python train.py --model="multi-label audio tagger" --train_examples=26041 --arch="tdnn" --depths=[18] --init="kaiming_normal" --shampoo_beta=0.99 --epochs=111.6 --final_lr_fraction=0.1 --warmup_steps=2270
Rows from block 2 of a small multi-label audio tagger, named by matrix and row number. Each number is 128 + 24 x the weight over its row's rms, rounded and kept within 0 to 255. All counts start at 0. Numbers have three digits each.
Before each channel's rows are labels from the 100 clips, of 14976, where the channel reaches its highest value: "peak on" is the class under the peak. Only what is clearly more common there than usual is listed. The data: melodies that start on their tonic, played by one synthesised instrument.
# conv: width-5 conv, dilation 2 (model.blocks.2.conv.weight, 384x384x5, each kernel summed), inputs 192-383

peak on: B4
conv.166:165118108129126105169098088093130112089141097127122122137067081140132125162133131173173115106080076066128136152124122163106123129133138128123101163170136163146121116144101160170148105120144153136124164134149128134135112139104103116112126117125087116163127117115128149087095175161126091140195107147114115141147097146141129123102124110149128143108125133109097149130123125144130148109141085123104098103142106134138095099170135117148141121141144146101096106065100142102138121152171133093101161114122119094132122094148114135121147142156117150104081155101107121087148119158117112073

peak on: D5
conv.165:145180116127158146152126128040137106111113142109138124128126170150125109152156123067118146134115110106103132129112124111149143124115158110129130080104064129077162094100058132157162113107150098132117151142157096121173153107105123144112154108142124094103142111137114072160112144146136132161090125148138156156110107102122142112152164113088102129151144102148119152113081155144091120106117092140123154108129118137118155136120118136093087092108098146138100136137157152130133148105120131112143137178126138144173069172113111120112152145138097159125103126128133141103145117141107120099

peak on: A#3
conv.240:084133162130118123128117121105133141105170118122156120104097082174099155102132138138121082105087153136169151097136161114114104138090135074109129120135126149071076116178159156116165147124125095111112127125153108121111100084168099115163099076172112121113143163150097153099090111156097121164137159138119138143158165149105104140147150130094153090123087120117119119107115174153144130124103131092161135108142109118140119149101179165101131140113100101109137138091113133119127132134103158115096150121118148143131171125117081132148124135104140133102150088098133110114113099125115156098

peak on: F4
conv.93:150136139122168130115097096136079124122129189122112164139121134101135127100135108098196116111161146134143111079121156115073114152148113153116139094137109135116145138159122111159110148140157216128144103127130092111176137118155109135137087181138153136122139114121118127127140163180136113091089131091167153113147106085172112135153129131164104113134138128090121146133168169186125114109171105112133092111097104124096133172100126091173139129159104164116160156085092123152141109116110155129160140126119089169152143136109106140134145136111140150108101120151104105148116109150128134122

peak on: C4
conv.330:080127091167133121156098126132132080126090132142091123106093144129179110173121160154143147139107125132130149142189146134143113125137135173139129144170117145096108141117164108137100172144127135120116145109128117141183130150084107143118081140086117114150154118144108138129132130079143108097135118183128102112124132108126113133098117121137091145121181117139116071083112086117140142066127139120141149132123105152094162143200134158123132111125157114143131111149125076143132148123137105148124152164145117116116125123117113123164090102126136103113109152159116132124103095122159126122

peak on: B4
conv.21:164163130164151091147146174102139116123092117140134075149143097127147130145106134140143112166082111136174167137132133155119128123124141133148121107111132163131109119132127100117114140124121213121105110158129121086126030168139092120128090116141095090135074148162084121144157128165102112157117163084139141149124127086103115099098104119129095121127120117116154170135172146131147142166120086147147122146099111099135122131107153145127129154136109122108116110143134145143136132134127140158105102139125103091146152140117158114123126101110164098098114139090130137105189141147142144132

peak on: no note
conv.145:188119114133138111135110086093134117102085131124170101127137166129154128135087101129137121134155111142096136128135116072129099131134162123128114128131142096135106144142097120152124100106114161156152151134160117097121147137112137100132123150116056094088134142107149129096161150114116120116122154120107162186125098121121149135136076114132086169145112101145088103113120097138151163126115102123150158123147127060101131131064165121132141089146113111156098122112126086156142115143112146179117141139101076139130109116152139111140136122118125149133133143136172153114145141105171120112

peak on: F#5
conv.304:142080139121088102152143163126168097109139120163144159120133121163175094095134110107114139106121110107066138158126099146106150121134124124112142133146168131092146191167129131094070143091123109159143132121113122124140105153144134098140090115152140130129133110081145107125148121134103144140125134122122153130118140141174127138117157110162155135120149095107092109110129133100157102129131161124124085136125183128119154098144126147117138152105115123139159120126147151146156124134146130125120113140139151130134122148097158103135088086118102130152117124150116121097201105175111119123

peak on: F#3
conv.76:175117116111128100141132140119148093143132106142102121115137130135164145086103131100136134162134150115119094119138089139084078116106111151142104115146157137088098167154145099143166123104104151097147143106129119100111103134128112108119139140138141146090105115112111112153129101152106117111134096092112125121135120118125120146122103107132102102179191122159102140147095085123088087087142133084133125168155142199117144108154166129151132107121143126168143120110176149182119132110108147119108112158192124114128130128129119106124127137118128147146123117089139126126178096124140183167

peak on: F4; C5
conv.62:149116125056143133091127105152106153101125108103150151130126126134152168168100159096148120100126110135146127148153149099131136153135100121104122080111152145191121123139089122126108102125112105155147106099137148152108109127140117099125133138103135154125124121111132124080123061171162134051125097103125141163115088149111131167121147133123171124107135164103090124126101142124149191103155134135106149180175104137129085146125154097118108162093096139129151093165157148057146122133119105126147108125136161139093120123133143077134134126115149134129126079141094145061096127186156112136

peak on: A#4
conv.218:132134113097154106125091149143154104162101168104140148159121094133104151127135179189125128123110120108092147094097110139099104133135111117148169108139154117102126088150095145060127136116174102123146124152125117122128128123142108135125099107116144125131182111130138147110117154161105145073147135118131085137132194145145134144136107130117092118088130136126109104109161141121133158104103095143087114116130104115074135116135126087084122139139143081144136092114141168121126151133131097148153120130144129086161147171138092121146099110130132145095146125118130120103147102118097112085

peak on: C4
conv.111:165152133142090079090158141111096126129112114132141152102174121130113107114150148107115141149169103164145096119115137110065083099095116119130157149124125134100157127156136116141095167173137141136103128104070142146136151119110089129130147118159155116105074138136104098114129145156139162126129083132146102162142142135152126120103162163134095119130143135097104133085138112145157146119164141133165089120149084154115139092145112112159162146114120124105120153121151091126142112137135100147069116108117165129131117148123175132103136179159143127090153137108173123177148131118159103135

peak on: C#6; C3
conv.130:121084145116104135169119161127157111111162084143128177140139102076087162114117111113113142119130128182144125148087089153147138133120122189131146145139157095135116165154131140132131150117155142186129127139111135085171097109124131128116160158142085144113119114101125148155108103095124132135157087155106160139129103146091125161149135166127102143106141120169210119123138130125128159153160105103130154092057125114111131109152159146140081136141142128186133140095110126155108151116110194149106146129149161109144121129127157090145150122115122117108095159131125093117146133130094111144

peak on: no note
conv.1:121116068161132090087105115139106114118142154068125128130112130174136103125114133129093132098130123103112140141106129105140170083100128147167142134128078162095119136119097105103130131117100152140158174105141134087131132184104107144117143057122132122114142147079142101083116158150173095123110173102171153097114105158092107097120117154110113085144107129156142127139121125117158163083099141164132094097159106139128128128089087123126130124155102118147112149127103136098110113116116147123127138109137108163173088137157148112134103114129103122116089165076121129118080123112109131127

peak on: E4
conv.160:166102100158112141155141152123119162164135114127145110137108113125121131131185155092102112128100150108114111072158125149181104144124130120107083120177151151179124138113123083163143090122109093133140116106122149102116150092147146137133159139136100142125106147129156159182147112154098138125147129105095183157119091146083153140118128142117153113069145115127127131140166148097140138136112116093093097147142144167152132145107127163087116159152092117136073143109159140115087139110137109164144131127119168118143120108086108114154157092121122091109116114124127131168116138159047124098

peak on: B4
conv.114:142148107152132109097098114165163149141097178100174160143108148111130141119176136156122118109148123100096134119100165076131120138102100122122134121122151131149100098156118144124165103168140114141123127149159152150153091147122081139129157147149067123168123143141119117117133114111124104132125123108140151107159126111132164093159129122149138174130118093104138166110147101186093104126104148119113122143156117126150097115112141100120120122129122108168096125112141165147112097113130119131133155154113142097100118147122109075089123144139091105114190113116156108139133123113162166113

peak on: B4
conv.78:089150097109127117102117110125144157128077097155138121124100152114107113175110127143113134115157156131154150108120123109096120194119134121130155118122128157110095116083095100088126152155091096150148116106151130121153174124140123107129118142118087108141157108166115143119154144124141186126110136134133134152150145135091110100146092161106140091115112102130100124160157162138155117145076147101129172134124114140093138114094149126093158118132131160131121158102146113121071100141151170107108145114105146109092155153131150078097131114110155114156118161168145153107134117142141117129

peak on: D#5
conv.90:120127114141159188118148139109119146106129135118144141124127165118128084154120144133141158121099155132140143157153105112138149105130117153114122099133119110117156170170121184059158148136122171112113124135075144119154162126112103141133160142141151156149082161135114168137108137126082125114111116153139162158086084133092134123107154142113104143079139106110107102107087137144150141153050124149098128143094100179106101141126139119076149090167119073137116135161131168120159205090121096129149095148113099139140139141153140110091159146131126135126113112128108107146168105127173134143

peak on: G3
conv.242:134121105133133125098061163121154134080140086090113124097115154074096102160126180129160152152128130168110148119093127112127104117133125123121127157135132096119136142132139130150136094164133147134061124091151127094117161132104120143131149146116170115101135100119120111107103146158173125146150126170110148146130108149117112103118069116129138138125161134112145128091144106137139125107114127142128117140128134120136158114125124127110112122126099103112155167194121103115156146169145095147116122115167125147157123155172084152135112087148139119138138094139063164103083124128171165112

peak on: B3
conv.94:110110152133152161096104083087112127105102096107179108143146137116130124123126118133122108178109105152172150084166147143164088121155097122145143123102137122109163118121098129112123106130117119161154150119125151158151135114105134122156120139095109134126152112140139125140095108140120119164087145120080124169118129137153079089143179158127135137161124124128117121109057165113103133074158137123113168136128108142140131189133109126171154116112105127116123141111138101172119131114126146124167128125157125193154135126127135148065125143121138118120162115139125113167102161149143118092

peak on: F#5
conv.64:140142125110174106113150141149122098171091129153112108118123129172104082136144130129138121162163104134138149121129105118107145144108108129090112109158055153117133125096118151117119159086131124116102092139130140111120104167126164145097139152146119144152160149121131085123142130119171081161154117117164123170144139133113137106121101125119116095121122148110108145135141132145132127113193118134137147093124144130156138127095138152124084139109115104147128135114085159110090147125092104118116120135153095144102132106153109148163111116117127116104101179147138149100153107100162146161

peak on: F5
conv.45:107118081151129160098140105117151134106163099136130112152149121146119094140130165142095111151115151136157055117138124102103146119135142137100145128162154128142104072090154125123144118128112165110114126105107144151137125094113149152101127135119137123167148142114121142113070136121175130132155133140134152123185148115148106110134121137121120108094151130081151150117120132178134131164148148172128122085143119148122149089146164129109096141147130159098136110116103115112144103149168112122139140088106109139116111115124141156157116115128124121138154093099129103117154173147116088132

peak on: A5; A4
conv.241:099163136129127149136175145131139144166104101121099108177138090126144098126127139124128142126123156106118135139116105138106137184125158127144121154107113095141148152107080155145126168143103123101120119122144087130127117101155117141108190174105112138106139100091146147146139116157107066119129129137161120159110093169090133138134140080115098145137110107105134146162124155139163117130103116153106105150143182146155111131128123163162110081134100156134062159166144141135135118152140143154131091118114162126163097165118114134143143140115153113138106146125119077084157129145096122113

peak on: no note
conv.159:153123137097075139130115153167129108165193095118098129156148127096111089177150144132124124140146132118122116097118157112137119109144150124124150162136191183152102118150108163164112118113123113138144105133112173145109138100111134143120126130159133132093124156143163112114131132113110153117115151125158155099194098133079084067151120105126120155159140141138161128160108117132119132130134133077108101168103124136143158116123123099145123169165158116110123135147138160089180112125098142108142110166160126142156092137103126120136098154150106148143139119140104174139112089163142104120

peak on: F4
conv.144:164171161138134127095177088127119144117166096126118132168110142137115147137112114165131116136100106124104127112108177133095109112158151168114161165144126158122162129140081131156136103138094128107108142064113119103112090108111128182132136126102158161164145086124143126100146139137162117135103131146147155130114122160134096170106170128092121167142108120145130095093151129115112107080175128131140081109117127137163141100101071148136097118128137180124111150120101152145137166171151148107135148132130144121138146144128117137142129151126130119145138137134104102129160107110085127129

peak on: F#3
conv.36:125147132152117182144132115152130138149099112137158112107114103120121119112106164134130103133142064125160130141169133094122140147119130131142106095145139160083119157112123145130099108125129158091097142136136161148143115106091105129105120127119104106066125096145100116150138156127131134100111113124150132117139091161132122130114122088089094048093114150123158106130136117135152061140126111130126116111112113138127166099125099125115106110121156098133131109143070155148129159088128124127138122081132129116083122132159168116122123147142147125114129140120105098110155097097176133166

peak on: F5
conv.150:177133096139130102107112142169119118091147110122109141178154121128081130109146118152132124161141160148127117138109132144128100129149110140116114154128114132147162126134095178145124173129144116109162132105172117111152114125132117098086123160126120098127153077107103148133171111126103100143118139098129136152138163157107166108142113129128121095140147119170118136082144120097122126168142136125109123122137117092141110150125110172138149132148125100119180123110154140114076117058106115148161137122106134122092112116114114147125159157125117084117154135137129135117133109146112142159

peak on: F5
conv.368:156133104096131100137069158138150122126188125139161113120103128143117114147113147150176115152137170078097159113166117127123106154134138140117128161116101123105188154104161168118123123137112201150136119157157098171146160144142118148099117060088141122146119113106111108142123139089129114101155137115132164120149109137173170123159099176124135101142124154174145133164141147089109181148142142136126129116112137140110086111130165132115152126125151146067102149126136133123114111098104110125123101085130104172167097115171124133155134119143130097092132134139108171152163124124117158146

peak on: D4
conv.187:118137131140131115144126116135110142086130111130143132086164158130086138106119105162104142116150151170108145124101158115109152144116151158110139073162119146166147090120110115157101111085134131131145163181137157157146164115147155171176098197148130113072105128135131125138115141103103131142151158130122150113131145131097134126118087175128125145101114106146125138155145117134112144151143105143146114092137134122117073139128114130101101120148140123123125157135098137077097101097136140116140120122125083167133104113105105140108160119168139119130124113140141123164114131099091117118

peak on: C#5
conv.374:145152114107150144149142125122157139130130115105106148134121134123118125085082117110118134152108144111135100097113111183111178142138129099154161141119137104080114123123083133133133180085130121105122135143119142137144128169155165122111165102114147083095130153054118103092139129126100128085145132095109096141152175148091122108115146110182150135120147169115142133151086175177151114095134098145145122097134162127173090146181102132122059140105166120085132127104104107088106129107109139106164118113118097133156137142092167146135120128158118145127125128136194112094107146133134105152

peak on: C#5
conv.358:125108136120164122107131105185123123124119088155124143175138083110103117103101102123138143129108109161164147145114082132121116115098121137159134112160099129101154122099173146158092158076161102114117086137096110121147130143158118110146129125086116149167093122151142129103136127146108164146131159152113136084148124108128122130147139136154112109138129136120143120116103140111124133110105131202173123148085152104123183113102117178135098131122143109148156146144090149089130133131120072145107104101117147134155120151149129154088136115123084177146135131134090131126121106156110152089

peak on: F5
conv.249:144080136141129142131098076135156120129107127144105142142101125134142142119090136082152128118106087132170154125083138150136136100131133162188134102115115089084159109110137137121136118167154101072151127106119121155141100086117120103170086145116138111140113093125155112152122099088165087114138167137146147118151137133153124127132126139119136139152102136154138120145129127105157118113159138127158166151125072113168123145091147123124157090115136069143131091128116159138112113118130125119103152116123135132095129104154166130145104115138134134166158123086109125128155129134121154094

peak on: F4
conv.337:135142140089091106120106095118103131145153122091146133114150199107123144119132142148120103158093077105122120128123164145117120135155091133126141123095138140154125149123126144120097150115124109126172172149093119149114162133112120138111172153167130123106128085129113116136153128164121065154154126114130112167107163144150127154111125127127141103108098141151145118123081156134110138123103164142117115168121106098129161148097101110168058124136112138112143177072110136126149107111156121107087146098150187095101149159076116172160100104120145124146151167118089158126186125119130126106

peak on: F5
conv.234:168110156128104153128149139165087145126078104131092146182117097112147115125118135131124136155139133162174121119123070143112128127091115161101138119107113161116082135142109145117135140134166126141158121125171122081111075096121115156141142118123112128157173079143095143107116138134179104077108106105164109134107108125156128159103116132114133160124115111123154144163120109143098126100150117143110130114130129113140094140126128071133137148161131090138148124088130101134107105136085135124177147135145103165127092141110116127150183137084166142153154163100118117116123101129162093136

peak on: F4
conv.303:117125108128093148187125141162108157108100122105137124112084095163157149122123116164094144142137168081126105113100138162118097133121128100109139126119124125155109110135105135127121112155121132119125082139122150171083095111122143135152145147102132084112104071124111135092122130088136147125110142086142148141147099135128174108096104124090125121184131121140152143138121143146122102106113147132137157133128126129108108105134119130176182166137093164113142117106111108116149126153157151070112104138120120155127127104130110120148122112135154122141110131134095151105178152112161121137

peak on: A5
conv.100:150091112110136147160160078147133109116112141118084109102114166165128137152146122161172182077126175171107136125131145134062128127148126080177109131139126131102105177134166126104111162171114117136099142130182144150105123109150146186194141154128141114154106149115117146117110123128138107163124135174153122135098108135140127111146120142111169085095134105160120156151139096108114128090118098158093113151099106146130120129148116155163122125182129066142117135109114114099080148134121084146109101151122119132106121114115127118101139100122118164110125124102108110102131121109134156094

peak on: A#3
conv.24:115104100095142133188171124114110144145106150139135178135100101185142121074123142142143164147076108132110170150110114132155138122100104078134122137114110077130107141130098132122130111113105087102125115112137093134139145145161145152145168122145163109071111135163120103127089146124132116130122151142092172127168120141149177068128153075137154138132082135131136136121131099112115109131125148148110159127068137113111130158120099161132163083122179127145157116138094125163109118153097110123134106114108118113117130121107140154078115144123118142133173134122153166161108102120167134084

peak on: B3
conv.40:166120150147104132115088151153121099187126172124103132111139152107124130133128180118097118129168147121166165145140096130120153148135154171132121140131126120138121088114126111118149110106164131105130105125120142156165118185178153151137118134125147105177118128112099092156098119136168126174150150129131099139181091125111130157160144121117146145105140125184150142133117098098073102135145107135139169160128112090148128140147081117128157154109114149130107112099103125131153143113114127161112121150157174117121130144098104152116102107164147137108123110114162137120100207111168130107

peak on: F#5
conv.194:179123099125138130133143171107136103103089140110147078149094154122117153145162149120144169127130084139115146142148130140101114132133094120130162094151143149121145120118125160110058129124126125149121136127092114116125128135098118123137095099118070120102098149116141165106151111144179130139117162126118143154132149111143113104105125121140120123108099141081105156156118153143110156154132215159120065109120168109088139114090129117141141112111131157123114163135137143138176155170139111133115141142117144122097113169135103085125129146138140119161127149130156133121114105105166086103

peak on: A4
conv.49:153121137097155102138124144118147139112113126139118114166100107145151142123088140141153134144153172141104147120126125175120134105143141122160110156105103150123149082095137111129132094121153125144128124101156098163160108159155153147097150132110114107087159140149132161152101134072153127158147133192140103091090120186106123148124103110140118181114136141108105110113140130130135148141149082104121079140085122127093109114108158134162152138113131142091139110132147101101136119130092143107168127126145137140144131141149123167086130181176128113156147130144082131129093123124111124099

peak on: A3
conv.213:136146131126138141120120146113148163131140122165129113140185127106113098066160153130113146124127102127092082135148116093103111173131138121124108078127128130135112117109104116139126115171123089087160118146153171147102129130092144091159134117108142103147149131142157154159159125076168156118130141089162103157146105140142156105111099106119163112109153105115169108156140126136173097104132103113096131124120160205182082134086141138101085120137116144085083105121163141103107156145178152148116085150106079107095149148138129181131132172130148132102165133176144126142143112123127127148

peak on: G4
conv.299:115164135139166121124120081111117103114152114130189131144112124147134134146151109115114149129160090141142130168123137122140140130092120120130123125125128099115172113098198090157134140116133091139093081130165151109148129143121137119149117096127103142159138097088156118125059146135221127099128143110128098140097158111110122093158155158114137105145110118099129138116124142128170107123146111145111128093183122104125126149143153193139146124185126123143131135127153143089108090119156095125152145075151131140165125124151107139159081077135104163122116152140141103148164070114135135155

peak on: B3
conv.293:134101157139101177099110116116081146141153092116127110165142075120128144083066103134126109105136131133158098113109155128127148114128083129158124109116087127136117143140151125151137161142103098159095106132166111120116138171141172112129156079112117089125183132161094117124127140135152173116105147154115063139150126134150181133115109114115096082086123106113171102105153111125136098120094118151130125139076096153105163137114107158161131110112121077124144129132106094125155181162165095137133130105155161108126091143144118154097150157123126150150142107127137137115116132129128138129

peak on: B3
conv.92:170122145145144143127133113155131098152134172090123106135100140124146154109142126139136130164133110151116123145098145117162140202180125133154130111126123124129145123105168117152122165104118163128152122106102074139121130111103143097097148145121140133117152118150135120157113120148104121118078117077142147118126112106115140157146167113132163138140119151155139123146118134148184101118134094141098138151098115127092098172104118151153084126144127163074133119146091108168108114160108110103114140116118091169179095125146140126121132132081179088135055098113106127124128136132188141117

peak on: G4; G5
conv.16:095109108118095157151142127161152113117120166151144111138130165131147130145090129099120116146135110135101119124055092124161163092132123146107124165117153158143198121123177108141122124134099076141149104146140088107128142114101137115120135167138142111103155150133089121112124120159128102147153145079163139129186133121125082137136121138119097178140153096150163112149150124108135115106140136128136101162122090107101072100183115175120120125127163152111144142157095122121109170146173120104091109140132136151114118129126142148142114171113111133094143129128165153128108121136133123163

peak on: F#5
conv.80:100128059119154103136137094112119147162169126124141101086122129170141149120081137144108129105144102155111147126103141143124180109145095121121083172107169157105105102093144113115167130119136093112094114145147116117114145139091125127151148154126120132107110091131106113110116140168105108098109124136124134132124119170138158104154111120135116114125137140122120160122132119095167058111134100163167126172139104100100149122069106150132106112183132101163168092073129161149118112157082111119143155086101162140139104084129149127180141149090084131119149139081154139147110127136084194109

peak on: B4
conv.139:136148118125171140140146137128095118162125128143111173105084088073135165109127111172122143121107107098119124095172152115131107104124139105106132101107110150154157120150110127108119130107136140106170168098103150131128112098151139159135133087118098146139091105151134144145091112101117135103091159152164151161109146140101128107155108142061109162078117162160145162100122119141109087133134076140127133139151118163141158133149147145137125128131105107131151100129119105150096110135179154113114108148133170150129133150135092102090126143157129126158109139159155163134086176160150123128

peak on: A4
conv.115:115173103159137106085155136150100119160114129138101113123173138110157120108176154111108160115105115136136097167128125143174104131144108116127150099105100120108142097092117128126111166120118137118086127155115164142159164151088117134120152154174103083135174137122095141157125112187146128143125090119129099119109121103120092139074124113098141152140099136102063121120107132139137173118140161151111100143114118135112144129132159166131147150137136117159144128147119099079104145074116136120114116148129144153098158186124127154113086130135109111135095085143094136132153125107122135101

peak on: D#5
conv.18:104106159109134123123169154123106125132152098116130115136131142123104138115163122111143123119152128140137145166114121109151135058154127117095094110150080129094141159096112205157122168176144133201146122132118129143149161153113139082168164140110139186083200128128084082112121106089170090088115095117136117134090108135103196160123149121141105102103157120125125104153140143134120078095136162111113150150159140126092112144155152129147130138104116143108171121118114117116072144124136099110127104100105112110084111129116166105147123143128151131117123110122133120126124121104106138116

peak on: C#5
conv.86:127087124107078118131137099114114129113107095143108095124114152123144132159084088119182126165094119111154121071131153156119127114156138100123120145106165115110140111125181154135118140160184135153079129139101169130108137126131166126127101094118140115136155107115105143155126136160086116129139139102125132170135087176119105155146118098185150180149130085152113142136126157153095138124136132107123113141126164186123117097112143118122144106107166172118113126109124133133138114128148151116117128125125107109113137113097124135141129102145095170134108129147129172105122107185169113148

peak on: A#4
conv.190:156110160121164113148116111139160105139166121106129145112114162158143125134132155114107124122102114124142109125152121154148129152148145145093133111157116113090138113098112132121120136121155165148073138103165096148111116130150130173173166123138131166140131130134137141142120112113128152103099148162143073090154084114111128154160135125121139116078103112098130135137103147115080111115052156150113133121125129112115139093134101125091098114191074122102139109111122111109101094086111167141183111111135105097090103154089100160112131138119117153147157132136128141141149135129071100118

peak on: G#5
conv.343:169112132124076116190120105144146127132108164119153145097105131121153108141139143096139142135139135124133158139163149119104102105117136138131112135102099108157090175138153117114133120166169124118144079161123137109096112171130101160118156152126109145172106137133130142134150162087101154141137157172148112136210091157181136154133150138140115083150141143197125122142083112099115122130101134086140161130126107165138144153148102137152155150127135123109135176125124111172115153130154095117100136131128153129129145156114110104117132114139135132122129065124094067151151097173111093137

peak on: E4
conv.205:093150128120135147114139135117096102116112126116124171156157140115099138147137181111122148093137137085092115104120097137083130127122128122076145146125117142121118121158177127131135092113167172162161114129099126083113118099062115141089159130157083122122151143107150184135147074142136150118076150128151130128126118121132117149132097124130132092160119111153111143170156088152101100140113127137121127105121086147113102142127118154095104103125147126151136159148131151135130104102100113102116157166104180111117148108117143178126160140144112146134153152144130134155096127152091110129

peak on: D5
conv.232:112138142123136135104140119150124149153118138137127106127136149157115142111135124125134201127111183172152154091129107165153129140168123150149063138082129119168144123148107091157107091122146167109157095117139131134168137144160113123143122097109082156071163124135122107127157135080082120158140128116140108106137137124125115127174095115128151114150136122113111113128153118143126121148125102140106143126153136096200157152118131143124133177092121125113108120114129152157102147129149130130138094115140154135105167147181125111081123169140121162080146092169145130140120149125121095170

peak on: A3
conv.245:117115135137155119129105150138143129128105121143134099125124143157148162119117097137102118113106183104102151110156112126183138136131130161129126139128084086113121137105130111087129082127141128117131110091146118133123143099168145164084121147154127115164104120109137116140201108109110125154093100138129142101123119152138127116151164184133119098129066132145131133159144095119159119143106101143173152120082130156107113103113134137202098137127128177116159095106125100124135139166128128129104137101116133109094131110143110109132094127134134124151147106127137166135089113155145134141

peak on: A#4
conv.316:105134102166143128122155109153111166160138189161131112108162129137100090163099104134153116120136125136098102091128131125126125129106116130127133169082083128139157125130113126095128158134170127140112119109123124100143095132142123135083122159131118132097113137099139135117157138151120127119125162101131137072117131138155116072129111111117136098077123130093124118110155124129117109161097141133173116132160161109123128105158147092121122131124091123100141149131101117107130078093135148157146089134143113101130104120145110146113147123141109109119127126091176159104160111130140146117

peak on: C#5
conv.44:190145133114094143108109121133120142136108122095148139156120131107170141111158109131153122125144126163137166110103104192145133162106135118131108078130187122121107117151112134130124144140154112086092111139130114139118143131104166171121102122091090140142102158158126134133118175158093135104079125175128144131141148111105145086098154099126129141112142132129155151154097110110096105108126146128118124113103134139150122087110188124124140165137183099156130155141093156119133146147177098104143116091110134127146110119097160182150131094130151122157072134170140091113138163131126114148

peak on: F4
conv.26:134179115113121101118132144115119105127180120138177160111142109133168101124088092146097147143144111125146109108090134105148136110135159123142108117141110153142129121136103167104144099079110099170142099120089160151130165160047111079082145103188166115146110125143177129134139142094148152119143149154127173139104113112143111132107164135103071111173147086125141126168121123140130132159135147112122171078106103160130105131121144128123103144145140117100137181114105114096110156115129123110155137154104117141079118114137115099098126097144140094104104123133136170131169107120093112158

peak on: D4
conv.298:128092137066102117124145095162097120110142102149151125129098155096155126155120139097123145146141120075114112147088091098094120112133169121139194104146125144138120109154165145174109127152105166098178108141130148148102124087147081116137146119130129102125148127119176118135137138108103139133153136123138126123140109142141141083132147143125100181150148148131072117107143152125121154138116135151137132159109078131115110094139090111126147140120116105112128102098128121132190135164144123107138137133129177118122149159103144105144112111120118133135143166140097122128136131146158136189

peak on: A4
conv.347:099122137115110125135121162088083123150085137131085123095101168095124107137141122098188171110129124133074138138142134075089118164112143162133162135097104140143118106140081121115165111132139134103108187143174097087151120131083122119155136103140165139106143118156130109141149122133124102155087133128146117164108179151138178115126090145095113165180092129097160136167117134156132112189142118124111154156095119110170156149146099134102128137126138107134114123131126133110126122157135119133137102112163109111163093147124097134152141132122126112108101148143117122124130075128142132136